A small image classifier, trained from scratch: 1.44M parameters, 295000 training examples.
Rows from block 12 of a small image classifier, named by matrix and row number. Rows with one number belong to one channel. Each number is 50 + 10 x the weight over its row's rms, rounded and kept within 0 to 99. All counts start at 0.
After each channel's rows are labels from the 100 images, of 14848, where the channel reaches its highest value: "top examples" is what is common among them. Only what is clearly more common there than usual is listed. The data: histories of elementary cellular automata, time running down.
# convs0: first 3x3 conv, stride 2 (model.blocks.12.convs.0.weight, 96x64x3x3, each kernel summed), inputs 0-63
# convs1: second 3x3 conv (model.blocks.12.convs.1.weight, 96x96x3x3, transposed, each kernel summed), outputs 0-95

convs0.75:49 52 56 45 50 38 49 57 42 57 66 60 52 44 54 36 34 57 39 44 52 58 51 58 57 42 43 51 46 47 51 56 59 60 60 48 44 27 60 51 65 60 41 53 67 44 30 51 51 39 33 46 50 62 53 61 44 17 60 47 47 52 65 34
convs1.75:55 34 50 30 50 61 52 40 45 70 62 54 60 66 50 56 36 42 42 41 50 41 39 35 56 52 40 73 27 56 53 53 52 47 56 45 42 45 33 48 49 47 58 47 49 57 45 60 49 51 47 44 48 49 42 51 26 64 67 44 62 55 46 30 40 50 48 50 47 39 57 56 36 44 35 57 59 58 60 57 53 60 63 52 41 39 53 73 49 49 61 69 44 37 54 66
top examples: 001 turns on; 111 turns on; 110 turns on; 011 turns on

convs0.51:59 45 47 72 44 56 50 49 34 61 59 29 49 52 42 48 65 56 38 56 40 49 35 32 52 67 51 41 38 45 46 43 51 53 54 56 57 50 47 53 60 50 40 57 43 49 58 50 59 46 40 63 39 47 73 48 25 43 38 39 53 42 35 67
convs1.51:38 55 72 49 45 40 44 44 54 50 50 51 53 41 54 66 28 47 55 44 52 29 52 38 54 52 52 58 35 47 60 67 49 56 37 65 53 46 51 55 67 57 42 28 59 49 40 43 56 68 44 54 59 62 43 44 45 62 48 30 64 51 39 47 45 64 43 46 56 54 32 47 54 39 58 50 64 51 50 42 43 35 44 40 60 52 27 54 49 61 63 53 58 26 54 58
top examples: 010 turns on; 111 turns on; 101 turns on; large cells

convs0.93:44 29 57 49 53 56 44 54 59 51 46 49 59 47 53 52 58 42 62 45 40 42 64 50 40 56 44 52 60 34 47 55 49 43 68 49 56 34 54 30 51 41 67 64 49 35 49 47 43 62 39 49 54 91 57 56 51 37 63 47 45 52 48 47
convs1.93:54 51 54 43 48 60 54 50 50 56 72 45 61 56 43 42 36 46 36 43 55 47 46 42 57 53 48 47 40 50 58 44 50 57 61 36 32 73 42 66 42 49 49 58 30 44 40 42 43 57 60 56 40 53 51 48 50 49 52 44 47 57 45 60 49 37 58 75 53 45 46 44 42 68 33 51 60 52 52 25 37 43 75 38 66 58 43 67 50 50 44 46 40 48 78 57
top examples: 100 turns on; 111 turns on; 110 turns on; rule: rule 248

convs0.85:56 51 53 33 68 46 52 37 26 48 44 42 58 48 48 31 46 58 70 71 39 47 36 40 52 41 23 54 47 48 63 35 45 61 42 51 34 54 59 49 47 58 49 54 56 35 50 52 66 59 46 43 47 49 56 56 40 45 63 50 50 52 42 63
convs1.85:37 87 42 48 55 53 58 45 69 59 58 49 39 53 62 43 49 53 54 50 55 47 52 46 53 62 59 45 54 26 32 45 61 56 42 68 49 47 64 63 53 43 63 52 52 62 64 37 47 57 29 43 54 49 54 50 29 44 45 46 53 71 43 61 55 59 60 50 31 49 57 44 61 69 46 58 59 47 53 47 50 58 49 62 58 46 45 55 56 43 37 46 40 41 64 41
top examples: large cells; 101 turns on

convs0.3:43 55 68 48 51 47 43 32 49 52 54 31 71 44 40 63 30 35 52 59 62 42 63 61 53 67 41 41 57 53 56 42 52 60 49 41 48 31 50 50 45 56 42 45 67 41 44 35 51 39 63 69 44 51 64 57 58 52 44 49 57 47 37 50
convs1.3:44 65 59 37 57 53 49 29 47 42 52 72 51 50 69 48 36 50 40 47 61 44 39 32 73 45 54 49 46 51 45 55 56 70 50 36 35 44 67 56 39 20 48 56 31 48 43 47 57 37 52 57 47 37 51 58 40 52 42 62 44 37 58 42 54 38 47 32 42 55 60 34 47 52 67 37 61 39 47 51 39 44 48 55 54 48 55 52 47 42 53 52 45 63 58 56
top examples: 010 turns on; large cells; 101 turns on

convs0.80:50 56 47 61 42 44 41 56 68 45 40 53 56 48 56 50 61 41 21 58 56 42 44 57 64 55 44 43 46 75 52 53 40 58 69 51 36 48 48 40 44 45 50 56 59 78 38 44 42 34 42 64 66 66 55 48 50 47 59 45 45 54 48 55
convs1.80:57 50 48 46 56 39 50 50 45 55 38 29 56 44 69 45 63 46 51 51 46 48 49 43 56 50 49 52 52 45 48 59 50 53 33 67 41 45 62 41 35 41 63 60 58 42 72 56 35 51 70 56 48 52 67 59 25 54 51 53 59 55 60 50 74 44 58 52 36 43 71 27 54 45 48 61 50 39 52 50 57 53 46 51 46 51 70 52 50 46 28 64 67 45 37 49
top examples: 000 turns on; large cells; 111 turns on; 110 turns on

convs0.12:66 52 50 49 54 45 52 57 31 49 40 51 47 44 45 44 44 61 44 57 41 55 52 42 59 67 50 53 61 45 55 57 39 65 36 51 41 38 55 66 43 62 45 54 44 69 36 49 46 48 41 32 46 61 31 47 20 44 61 40 50 59 54 71
convs1.12:57 43 38 64 59 46 53 50 43 57 50 64 28 66 55 48 43 54 65 65 59 59 50 61 46 57 49 60 48 35 57 57 58 50 38 60 53 40 49 49 70 44 57 56 52 38 50 41 65 40 42 32 65 55 62 46 34 39 54 48 51 37 46 48 59 51 62 54 80 54 35 57 44 80 43 51 46 61 47 60 54 54 63 52 45 61 53 44 58 32 61 39 47 44 54 52
top examples: 111 turns on; dense start

convs0.19:45 42 48 68 60 60 39 34 47 43 46 51 50 48 69 70 44 45 53 49 40 43 50 43 72 59 39 52 53 45 57 53 55 37 46 44 54 36 65 51 50 55 53 32 43 56 66 50 55 35 44 37 45 44 63 40 38 40 75 57 54 44 54 31
convs1.19:32 44 45 57 31 58 43 38 65 44 51 66 60 49 49 51 35 62 62 39 52 61 57 52 52 43 66 63 43 50 56 55 50 44 52 63 40 44 30 45 51 47 56 58 43 47 56 39 41 44 45 44 60 59 30 51 74 33 43 36 56 41 53 47 59 30 39 56 28 44 44 42 41 56 54 62 41 57 46 60 42 43 57 49 67 50 36 42 51 38 55 49 54 42 30 64
top examples: 010 turns on; large cells

convs0.71:44 53 44 54 60 46 55 60 49 57 47 44 60 55 53 30 43 42 35 40 61 50 34 36 41 27 49 50 55 61 41 44 54 58 43 49 45 40 60 47 54 44 40 31 62 58 30 75 44 41 53 48 42 48 53 56 55 60 58 27 59 51 51 69
convs1.71:47 38 45 55 51 62 41 34 55 28 58 52 45 51 53 42 50 49 50 53 44 42 46 39 40 66 60 49 39 47 52 53 49 58 54 48 33 56 55 46 46 58 52 60 57 42 43 42 34 42 27 40 51 47 44 36 64 45 59 43 39 31 50 34 52 60 51 53 57 50 67 40 43 45 33 72 51 69 58 65 54 43 44 47 24 38 52 51 51 31 63 57 43 72 45 37
top examples: 110 turns on; 111 turns on

convs0.26:53 54 50 71 55 53 39 49 48 32 58 54 39 47 44 52 38 58 34 65 55 31 62 40 46 53 27 37 64 43 47 49 50 41 47 38 49 42 47 58 46 45 49 46 52 52 28 56 46 45 38 45 31 66 64 47 40 61 55 56 47 74 40 48
convs1.26:67 45 65 62 66 53 51 52 57 34 35 40 55 38 44 51 72 74 60 66 41 50 51 61 55 65 67 54 56 53 41 61 57 43 42 47 57 49 46 60 38 53 50 55 50 49 45 46 38 41 46 44 45 26 53 48 61 55 38 44 52 48 67 41 56 67 32 50 47 60 39 68 49 59 59 41 54 39 53 71 53 42 46 58 30 52 38 51 62 50 57 45 58 39 41 53
top examples: 000 turns on

convs0.47:56 32 41 52 47 47 55 42 39 40 54 42 60 37 56 58 57 48 53 51 35 41 56 48 42 55 50 25 32 48 45 48 54 45 41 52 44 24 36 46 59 66 46 66 64 58 41 45 64 59 58 52 63 48 65 49 42 50 55 69 44 37 63 39
convs1.47:29 43 70 54 39 43 49 42 39 42 41 55 41 48 54 46 63 41 34 48 43 65 43 52 64 57 51 60 62 38 46 51 58 46 44 64 39 61 31 53 59 62 48 53 45 56 55 33 73 42 56 31 37 52 35 53 67 43 62 53 62 52 51 61 47 46 38 50 47 41 44 46 61 60 75 57 53 34 54 32 55 61 59 56 64 47 46 50 47 58 56 40 46 56 32 49
top examples: 010 turns on; 101 turns on

convs0.61:51 65 46 55 65 43 46 49 43 67 45 45 66 77 56 50 37 42 51 57 53 44 61 49 44 60 62 66 35 63 49 63 54 33 31 33 43 53 50 49 46 46 55 54 59 50 38 61 62 55 55 28 54 55 48 53 41 39 59 40 66 55 53 46
convs1.61:47 39 36 59 52 48 56 45 54 50 79 43 40 52 51 33 51 63 65 39 40 48 49 42 58 51 22 44 57 43 56 49 68 31 61 59 47 58 38 48 51 34 48 39 50 55 51 37 56 35 50 54 54 67 52 42 58 60 57 42 39 53 35 61 54 55 48 43 39 34 44 66 55 32 50 56 40 41 38 34 51 39 39 39 47 43 46 42 31 53 70 40 50 46 51 52
top examples: 011 turns on; 111 turns on; 100 turns on

convs0.79:54 41 27 44 39 48 48 42 46 53 47 58 38 45 54 35 49 60 45 40 35 33 54 40 33 46 43 51 59 35 42 56 34 78 38 50 44 40 47 55 62 56 56 46 53 56 64 68 42 62 36 41 47 60 62 42 49 33 52 40 54 58 52 51
convs1.79:45 41 59 59 57 59 42 35 70 47 57 41 50 37 61 33 60 41 63 35 61 60 57 30 40 35 64 43 63 60 66 54 44 59 56 34 62 52 54 55 40 49 47 41 47 39 51 56 41 58 63 52 59 39 51 34 30 44 49 67 60 60 34 37 34 57 58 57 50 52 47 38 61 41 43 46 47 60 37 60 58 54 47 45 41 64 53 64 50 67 52 37 57 60 50 52
top examples: 101 turns on; 011 turns on; large cells

convs0.34:40 59 54 38 38 69 39 36 62 46 52 46 64 54 52 58 51 55 49 81 48 47 45 50 58 53 59 47 39 42 50 29 45 49 55 41 47 41 41 57 49 55 35 47 46 46 47 56 34 40 30 49 79 64 43 49 39 55 57 49 40 57 57 43
convs1.34:41 41 39 34 51 55 58 55 32 42 51 44 63 45 50 56 62 51 44 44 49 44 49 63 48 60 44 64 42 58 56 44 50 68 58 47 45 64 50 44 51 69 58 48 55 60 55 48 50 54 63 50 71 15 42 53 44 52 42 39 33 54 34 74 58 28 68 53 42 54 57 39 60 58 40 34 53 53 60 36 61 57 39 55 57 49 45 40 59 44 47 40 49 42 43 51
top examples: 101 turns on; large cells

convs0.27:62 57 44 56 65 66 48 45 44 53 68 47 34 53 48 40 64 48 42 58 52 55 64 43 56 30 51 62 45 51 37 71 55 58 47 42 41 45 47 54 56 60 40 84 58 47 52 40 45 57 47 58 42 52 67 33 49 58 47 45 42 36 53 44
convs1.27:36 42 46 50 50 45 56 45 50 48 57 45 46 59 57 55 40 61 44 51 36 36 58 60 45 32 50 40 52 47 62 58 47 44 47 42 50 39 54 39 43 54 79 63 58 43 31 42 49 54 42 30 51 38 32 49 59 69 55 37 33 30 42 48 55 43 44 54 52 63 48 38 35 64 50 44 59 59 47 52 60 56 34 51 57 41 37 69 38 49 23 49 46 44 52 44
top examples: 001 turns on; 111 turns on; 011 turns on; rule: rule 238

convs0.52:43 30 56 47 60 50 20 38 47 35 48 58 62 36 58 51 45 42 47 55 57 32 72 46 35 32 59 41 62 53 40 49 49 50 59 66 54 49 39 36 46 38 61 53 55 48 59 54 51 62 37 56 54 38 48 46 37 54 54 46 54 64 49 56
convs1.52:72 37 46 38 45 39 50 51 53 65 51 57 68 54 70 47 48 26 55 36 56 55 48 24 39 65 46 41 52 69 30 53 67 45 55 36 49 47 36 59 49 51 57 38 52 45 41 52 64 57 53 54 62 57 61 44 49 67 51 59 53 46 49 43 64 48 45 41 52 44 50 50 45 46 50 29 56 61 33 46 24 47 41 41 34 50 49 44 54 40 48 43 60 56 50 49
top examples: 101 turns on; 111 turns on; large cells

convs0.14:47 52 68 50 60 37 50 48 21 48 55 79 31 68 47 62 48 57 49 50 39 48 54 50 54 61 44 48 50 48 62 58 49 69 53 56 53 49 57 43 38 56 57 48 43 40 41 50 36 53 35 46 38 59 54 40 42 41 33 53 35 42 41 48
convs1.14:40 67 39 47 61 34 36 47 44 51 54 55 40 54 39 54 51 51 60 58 52 51 52 44 47 47 56 51 60 46 60 53 51 28 58 50 47 67 53 48 49 48 59 55 59 46 55 46 55 44 67 32 48 56 59 39 56 54 56 43 58 44 43 37 41 57 39 28 64 48 66 49 70 61 29 30 41 51 42 39 56 66 59 34 53 26 60 64 42 31 55 36 49 51 58 58
top examples: 100 turns on; 111 turns on; 110 turns on; 011 turns on

convs0.17:62 47 42 63 57 61 60 55 49 58 44 65 34 54 64 53 46 61 32 59 38 47 46 41 47 59 50 74 47 43 56 34 50 54 54 53 59 61 74 51 58 42 43 58 56 57 47 35 45 49 72 33 53 47 52 54 47 26 41 40 48 56 53 41
convs1.17:58 61 54 32 57 59 49 59 51 55 53 65 55 52 57 60 49 52 43 63 46 50 43 39 42 55 75 43 81 53 45 35 69 52 52 46 64 61 51 53 53 60 52 62 48 41 51 51 55 55 59 47 52 53 47 53 26 60 36 40 51 48 42 45 52 57 52 49 41 50 74 48 50 42 71 28 61 68 43 48 71 41 54 47 55 46 56 69 50 47 47 46 37 34 47 59
top examples: 111 turns on; large cells; 001 turns on; 000 turns on

convs0.73:29 58 59 63 51 59 41 48 50 47 48 59 65 69 52 61 49 56 55 33 65 48 54 45 40 56 52 68 53 77 47 28 55 53 42 56 30 41 57 60 56 64 58 58 53 46 58 63 37 43 47 50 51 56 65 35 47 41 54 57 56 53 42 49
convs1.73:39 55 37 42 61 53 54 49 47 56 39 65 35 43 57 51 47 64 34 58 51 58 56 57 53 46 37 49 61 35 65 35 40 53 43 59 69 68 42 55 52 77 43 35 58 60 36 53 46 33 48 60 43 42 61 60 65 38 63 47 51 47 31 54 44 58 45 50 61 39 65 38 27 64 62 51 54 37 53 41 41 44 42 58 52 59 52 42 54 58 56 60 56 37 56 54
top examples: 110 turns on; 101 turns on; large cells

convs0.92:56 37 35 53 72 43 46 52 61 47 46 69 41 72 37 39 42 46 42 58 55 41 62 40 49 48 49 46 56 42 51 46 67 70 23 57 33 48 51 42 53 56 38 46 43 43 47 50 59 45 36 58 41 57 56 68 45 36 45 49 58 52 43 47
convs1.92:52 70 62 60 58 44 62 61 33 50 36 53 59 49 43 30 60 45 21 55 41 33 48 56 42 33 50 59 56 55 39 46 52 42 47 37 58 46 51 48 51 57 50 51 52 56 35 49 44 55 47 55 49 77 37 54 67 40 38 65 53 41 47 54 56 40 54 48 43 56 42 65 46 51 63 52 65 53 47 45 62 65 74 50 48 40 39 57 61 70 41 45 38 47 55 52
top examples: 011 turns on; large cells

convs0.28:57 70 42 57 58 48 35 44 41 55 39 28 52 47 46 62 54 68 33 52 48 55 39 33 64 41 42 43 47 40 59 59 43 47 64 58 44 40 68 47 40 59 61 47 47 51 63 59 46 39 46 59 47 37 36 63 59 42 50 45 37 45 33 44
convs1.28:54 46 38 40 47 41 49 59 40 57 32 64 50 19 27 61 51 53 51 57 47 48 39 65 54 52 53 58 55 48 63 50 45 44 41 39 57 46 52 30 39 56 52 61 41 61 55 50 57 46 38 33 41 57 37 55 48 51 56 32 64 42 80 47 61 52 37 40 48 67 44 49 62 48 54 56 42 39 51 62 45 39 56 58 39 47 44 61 41 51 58 62 30 62 48 49
top examples: large cells

convs0.50:39 49 50 40 72 52 40 34 36 41 52 51 46 48 27 53 27 50 39 61 48 47 52 50 60 43 55 46 48 61 47 58 34 33 44 48 33 62 39 52 52 37 28 60 34 63 46 54 55 48 57 61 39 55 62 55 53 51 56 55 46 64 48 59
convs1.50:61 35 58 59 58 55 36 43 49 44 49 52 51 53 57 68 49 44 47 47 46 44 45 61 39 42 51 47 56 40 49 45 56 44 58 29 31 56 47 57 53 53 63 25 33 53 53 59 57 32 53 51 46 55 48 63 71 52 44 38 44 35 53 30 52 59 53 41 62 49 53 43 39 36 29 73 63 43 51 55 48 53 59 35 52 50 45 34 61 42 54 31 56 47 51 73
top examples: 110 turns on; large cells

convs0.67:52 33 36 55 46 51 46 60 47 52 57 54 49 43 59 50 44 40 31 45 81 53 22 60 40 42 47 42 41 50 38 49 56 54 61 38 37 55 44 55 56 47 31 54 63 47 69 44 57 57 31 39 48 53 39 54 50 39 53 46 51 51 63 41
convs1.67:36 45 42 65 41 36 48 46 43 36 58 61 59 67 21 52 42 55 65 59 43 56 43 52 55 56 32 49 52 68 50 56 60 37 55 70 80 56 37 44 55 49 57 50 67 45 50 54 51 39 46 48 60 37 49 48 50 47 57 53 32 39 51 54 46 40 42 36 56 52 56 51 72 56 43 58 55 52 48 37 44 59 51 39 41 64 51 59 34 45 54 50 48 43 50 31
top examples: large cells

convs0.31:46 34 33 38 54 52 42 43 62 52 33 39 50 54 72 54 40 46 62 49 52 58 66 54 45 57 57 47 47 53 51 55 55 74 45 39 60 50 52 68 41 51 44 38 48 30 40 62 54 40 50 43 41 61 67 35 58 40 44 60 57 58 37 37
convs1.31:35 48 54 57 49 39 44 56 43 66 49 34 56 48 54 35 61 64 68 64 43 53 38 44 60 48 48 43 53 43 47 50 57 52 69 57 42 48 43 56 60 38 45 52 51 68 56 43 62 58 42 50 53 45 56 42 42 42 67 60 54 49 40 47 62 45 55 49 31 74 37 52 59 53 86 39 33 39 56 51 49 65 69 57 51 38 39 54 64 56 50 49 53 37 52 53
top examples: 100 turns on; 111 turns on; 011 turns on; sparse start

convs0.7:45 62 49 35 66 56 31 57 33 45 44 67 60 30 45 65 45 45 61 53 37 57 42 60 46 80 52 45 44 55 46 36 55 58 63 33 45 54 57 43 48 54 62 53 43 47 50 50 33 54 59 54 62 43 59 56 64 39 51 53 38 49 42 47
convs1.7:57 50 59 55 46 57 63 56 42 39 63 44 48 61 48 39 37 52 27 36 53 70 45 45 34 60 46 43 45 54 48 48 52 63 38 48 57 46 57 40 64 50 54 51 51 45 46 39 46 53 56 35 64 56 42 69 30 56 63 47 48 34 56 21 43 81 47 58 40 36 45 47 44 44 40 57 43 53 38 36 48 30 50 45 36 53 57 51 63 40 43 54 55 54 41 45
top examples: 110 turns on; 000 turns on; large cells; 111 turns on

convs0.94:57 39 28 57 53 59 33 63 53 36 46 65 55 42 57 54 56 51 48 44 47 44 36 48 31 72 47 47 57 64 61 31 42 53 46 46 48 37 56 49 39 58 47 54 28 39 39 63 56 56 37 37 57 52 53 33 60 42 59 50 52 52 62 44
convs1.94:60 48 44 43 47 67 59 69 64 46 69 51 43 58 55 71 52 39 54 45 54 66 55 54 43 37 41 48 59 65 57 42 44 58 55 48 40 51 60 42 50 42 54 51 41 48 32 51 61 36 43 51 71 58 46 41 51 72 53 58 49 43 48 50 24 56 57 66 44 64 44 60 41 44 50 44 41 49 45 47 68 56 67 55 40 55 64 41 54 65 49 51 73 53 67 43
top examples: large cells

convs0.43:62 37 50 35 67 68 42 42 52 40 39 44 50 52 24 52 53 56 54 70 58 62 41 45 46 50 57 64 45 50 54 44 48 47 42 35 32 45 48 52 39 45 50 67 52 61 45 65 45 66 49 43 51 41 61 40 45 44 53 70 36 60 43 63
convs1.43:58 58 48 42 56 53 37 32 40 53 58 56 57 57 40 70 63 40 56 60 40 50 60 56 59 33 41 33 39 36 75 36 46 59 50 56 52 48 41 64 57 43 61 54 35 51 44 59 37 32 33 39 69 53 53 49 54 44 33 51 50 66 47 57 38 69 50 38 48 49 38 55 38 41 42 52 59 60 47 48 52 49 54 41 48 68 48 56 72 51 45 44 55 53 62 41
top examples: 111 turns on

convs0.64:48 35 70 46 29 51 46 56 55 36 47 51 41 56 46 55 50 44 45 55 53 54 34 35 39 43 52 55 54 53 59 42 28 55 40 45 48 47 80 51 51 48 48 63 47 51 57 66 44 44 32 53 35 48 68 34 54 45 65 64 49 56 57 60
convs1.64:52 54 50 42 44 38 52 53 59 29 46 69 51 67 49 49 57 54 50 36 33 31 54 44 45 38 46 43 61 60 48 65 49 44 56 40 65 41 48 49 56 35 63 50 51 61 43 42 59 48 48 37 66 52 49 48 74 52 62 56 66 30 40 73 53 54 36 53 36 61 60 46 44 38 55 56 56 40 58 34 59 58 55 44 51 48 40 62 36 63 38 61 65 56 53 54
top examples: large cells

convs0.57:55 50 48 56 50 42 47 57 32 51 30 43 42 50 43 47 43 43 43 33 41 42 39 56 60 59 49 66 53 48 55 34 51 58 60 59 49 55 67 34 45 61 53 66 27 60 46 49 26 54 66 48 34 56 53 64 62 40 37 44 53 52 40 56
convs1.57:51 63 58 55 56 29 84 60 35 44 45 49 45 51 49 59 48 60 60 43 51 65 49 56 55 60 45 45 49 48 53 46 38 46 43 48 71 57 36 50 64 46 65 47 54 42 63 45 40 69 57 41 49 61 45 59 58 61 49 30 38 47 44 66 56 53 67 56 49 51 64 46 50 34 55 35 34 33 63 56 50 55 43 35 58 46 40 57 55 48 53 42 51 33 64 45
top examples: 111 turns on; large cells

convs0.95:57 46 36 48 46 61 35 38 35 54 51 67 63 54 49 36 48 68 57 55 45 30 66 43 66 59 50 39 48 43 38 46 44 45 66 44 40 36 66 48 41 65 48 46 54 57 50 66 53 37 37 37 53 39 60 56 55 35 48 61 57 46 47 54
convs1.95:41 65 64 53 48 56 43 52 40 65 31 38 67 65 54 38 58 49 49 64 62 54 62 56 51 47 49 44 53 41 48 41 39 47 37 50 39 62 44 54 52 62 39 46 64 44 34 44 43 46 66 53 55 54 52 55 29 35 46 58 63 59 53 35 53 39 74 52 49 44 48 40 47 33 38 56 40 54 33 55 63 52 34 53 61 42 48 33 65 37 40 48 59 46 40 66
top examples: 111 turns on; large cells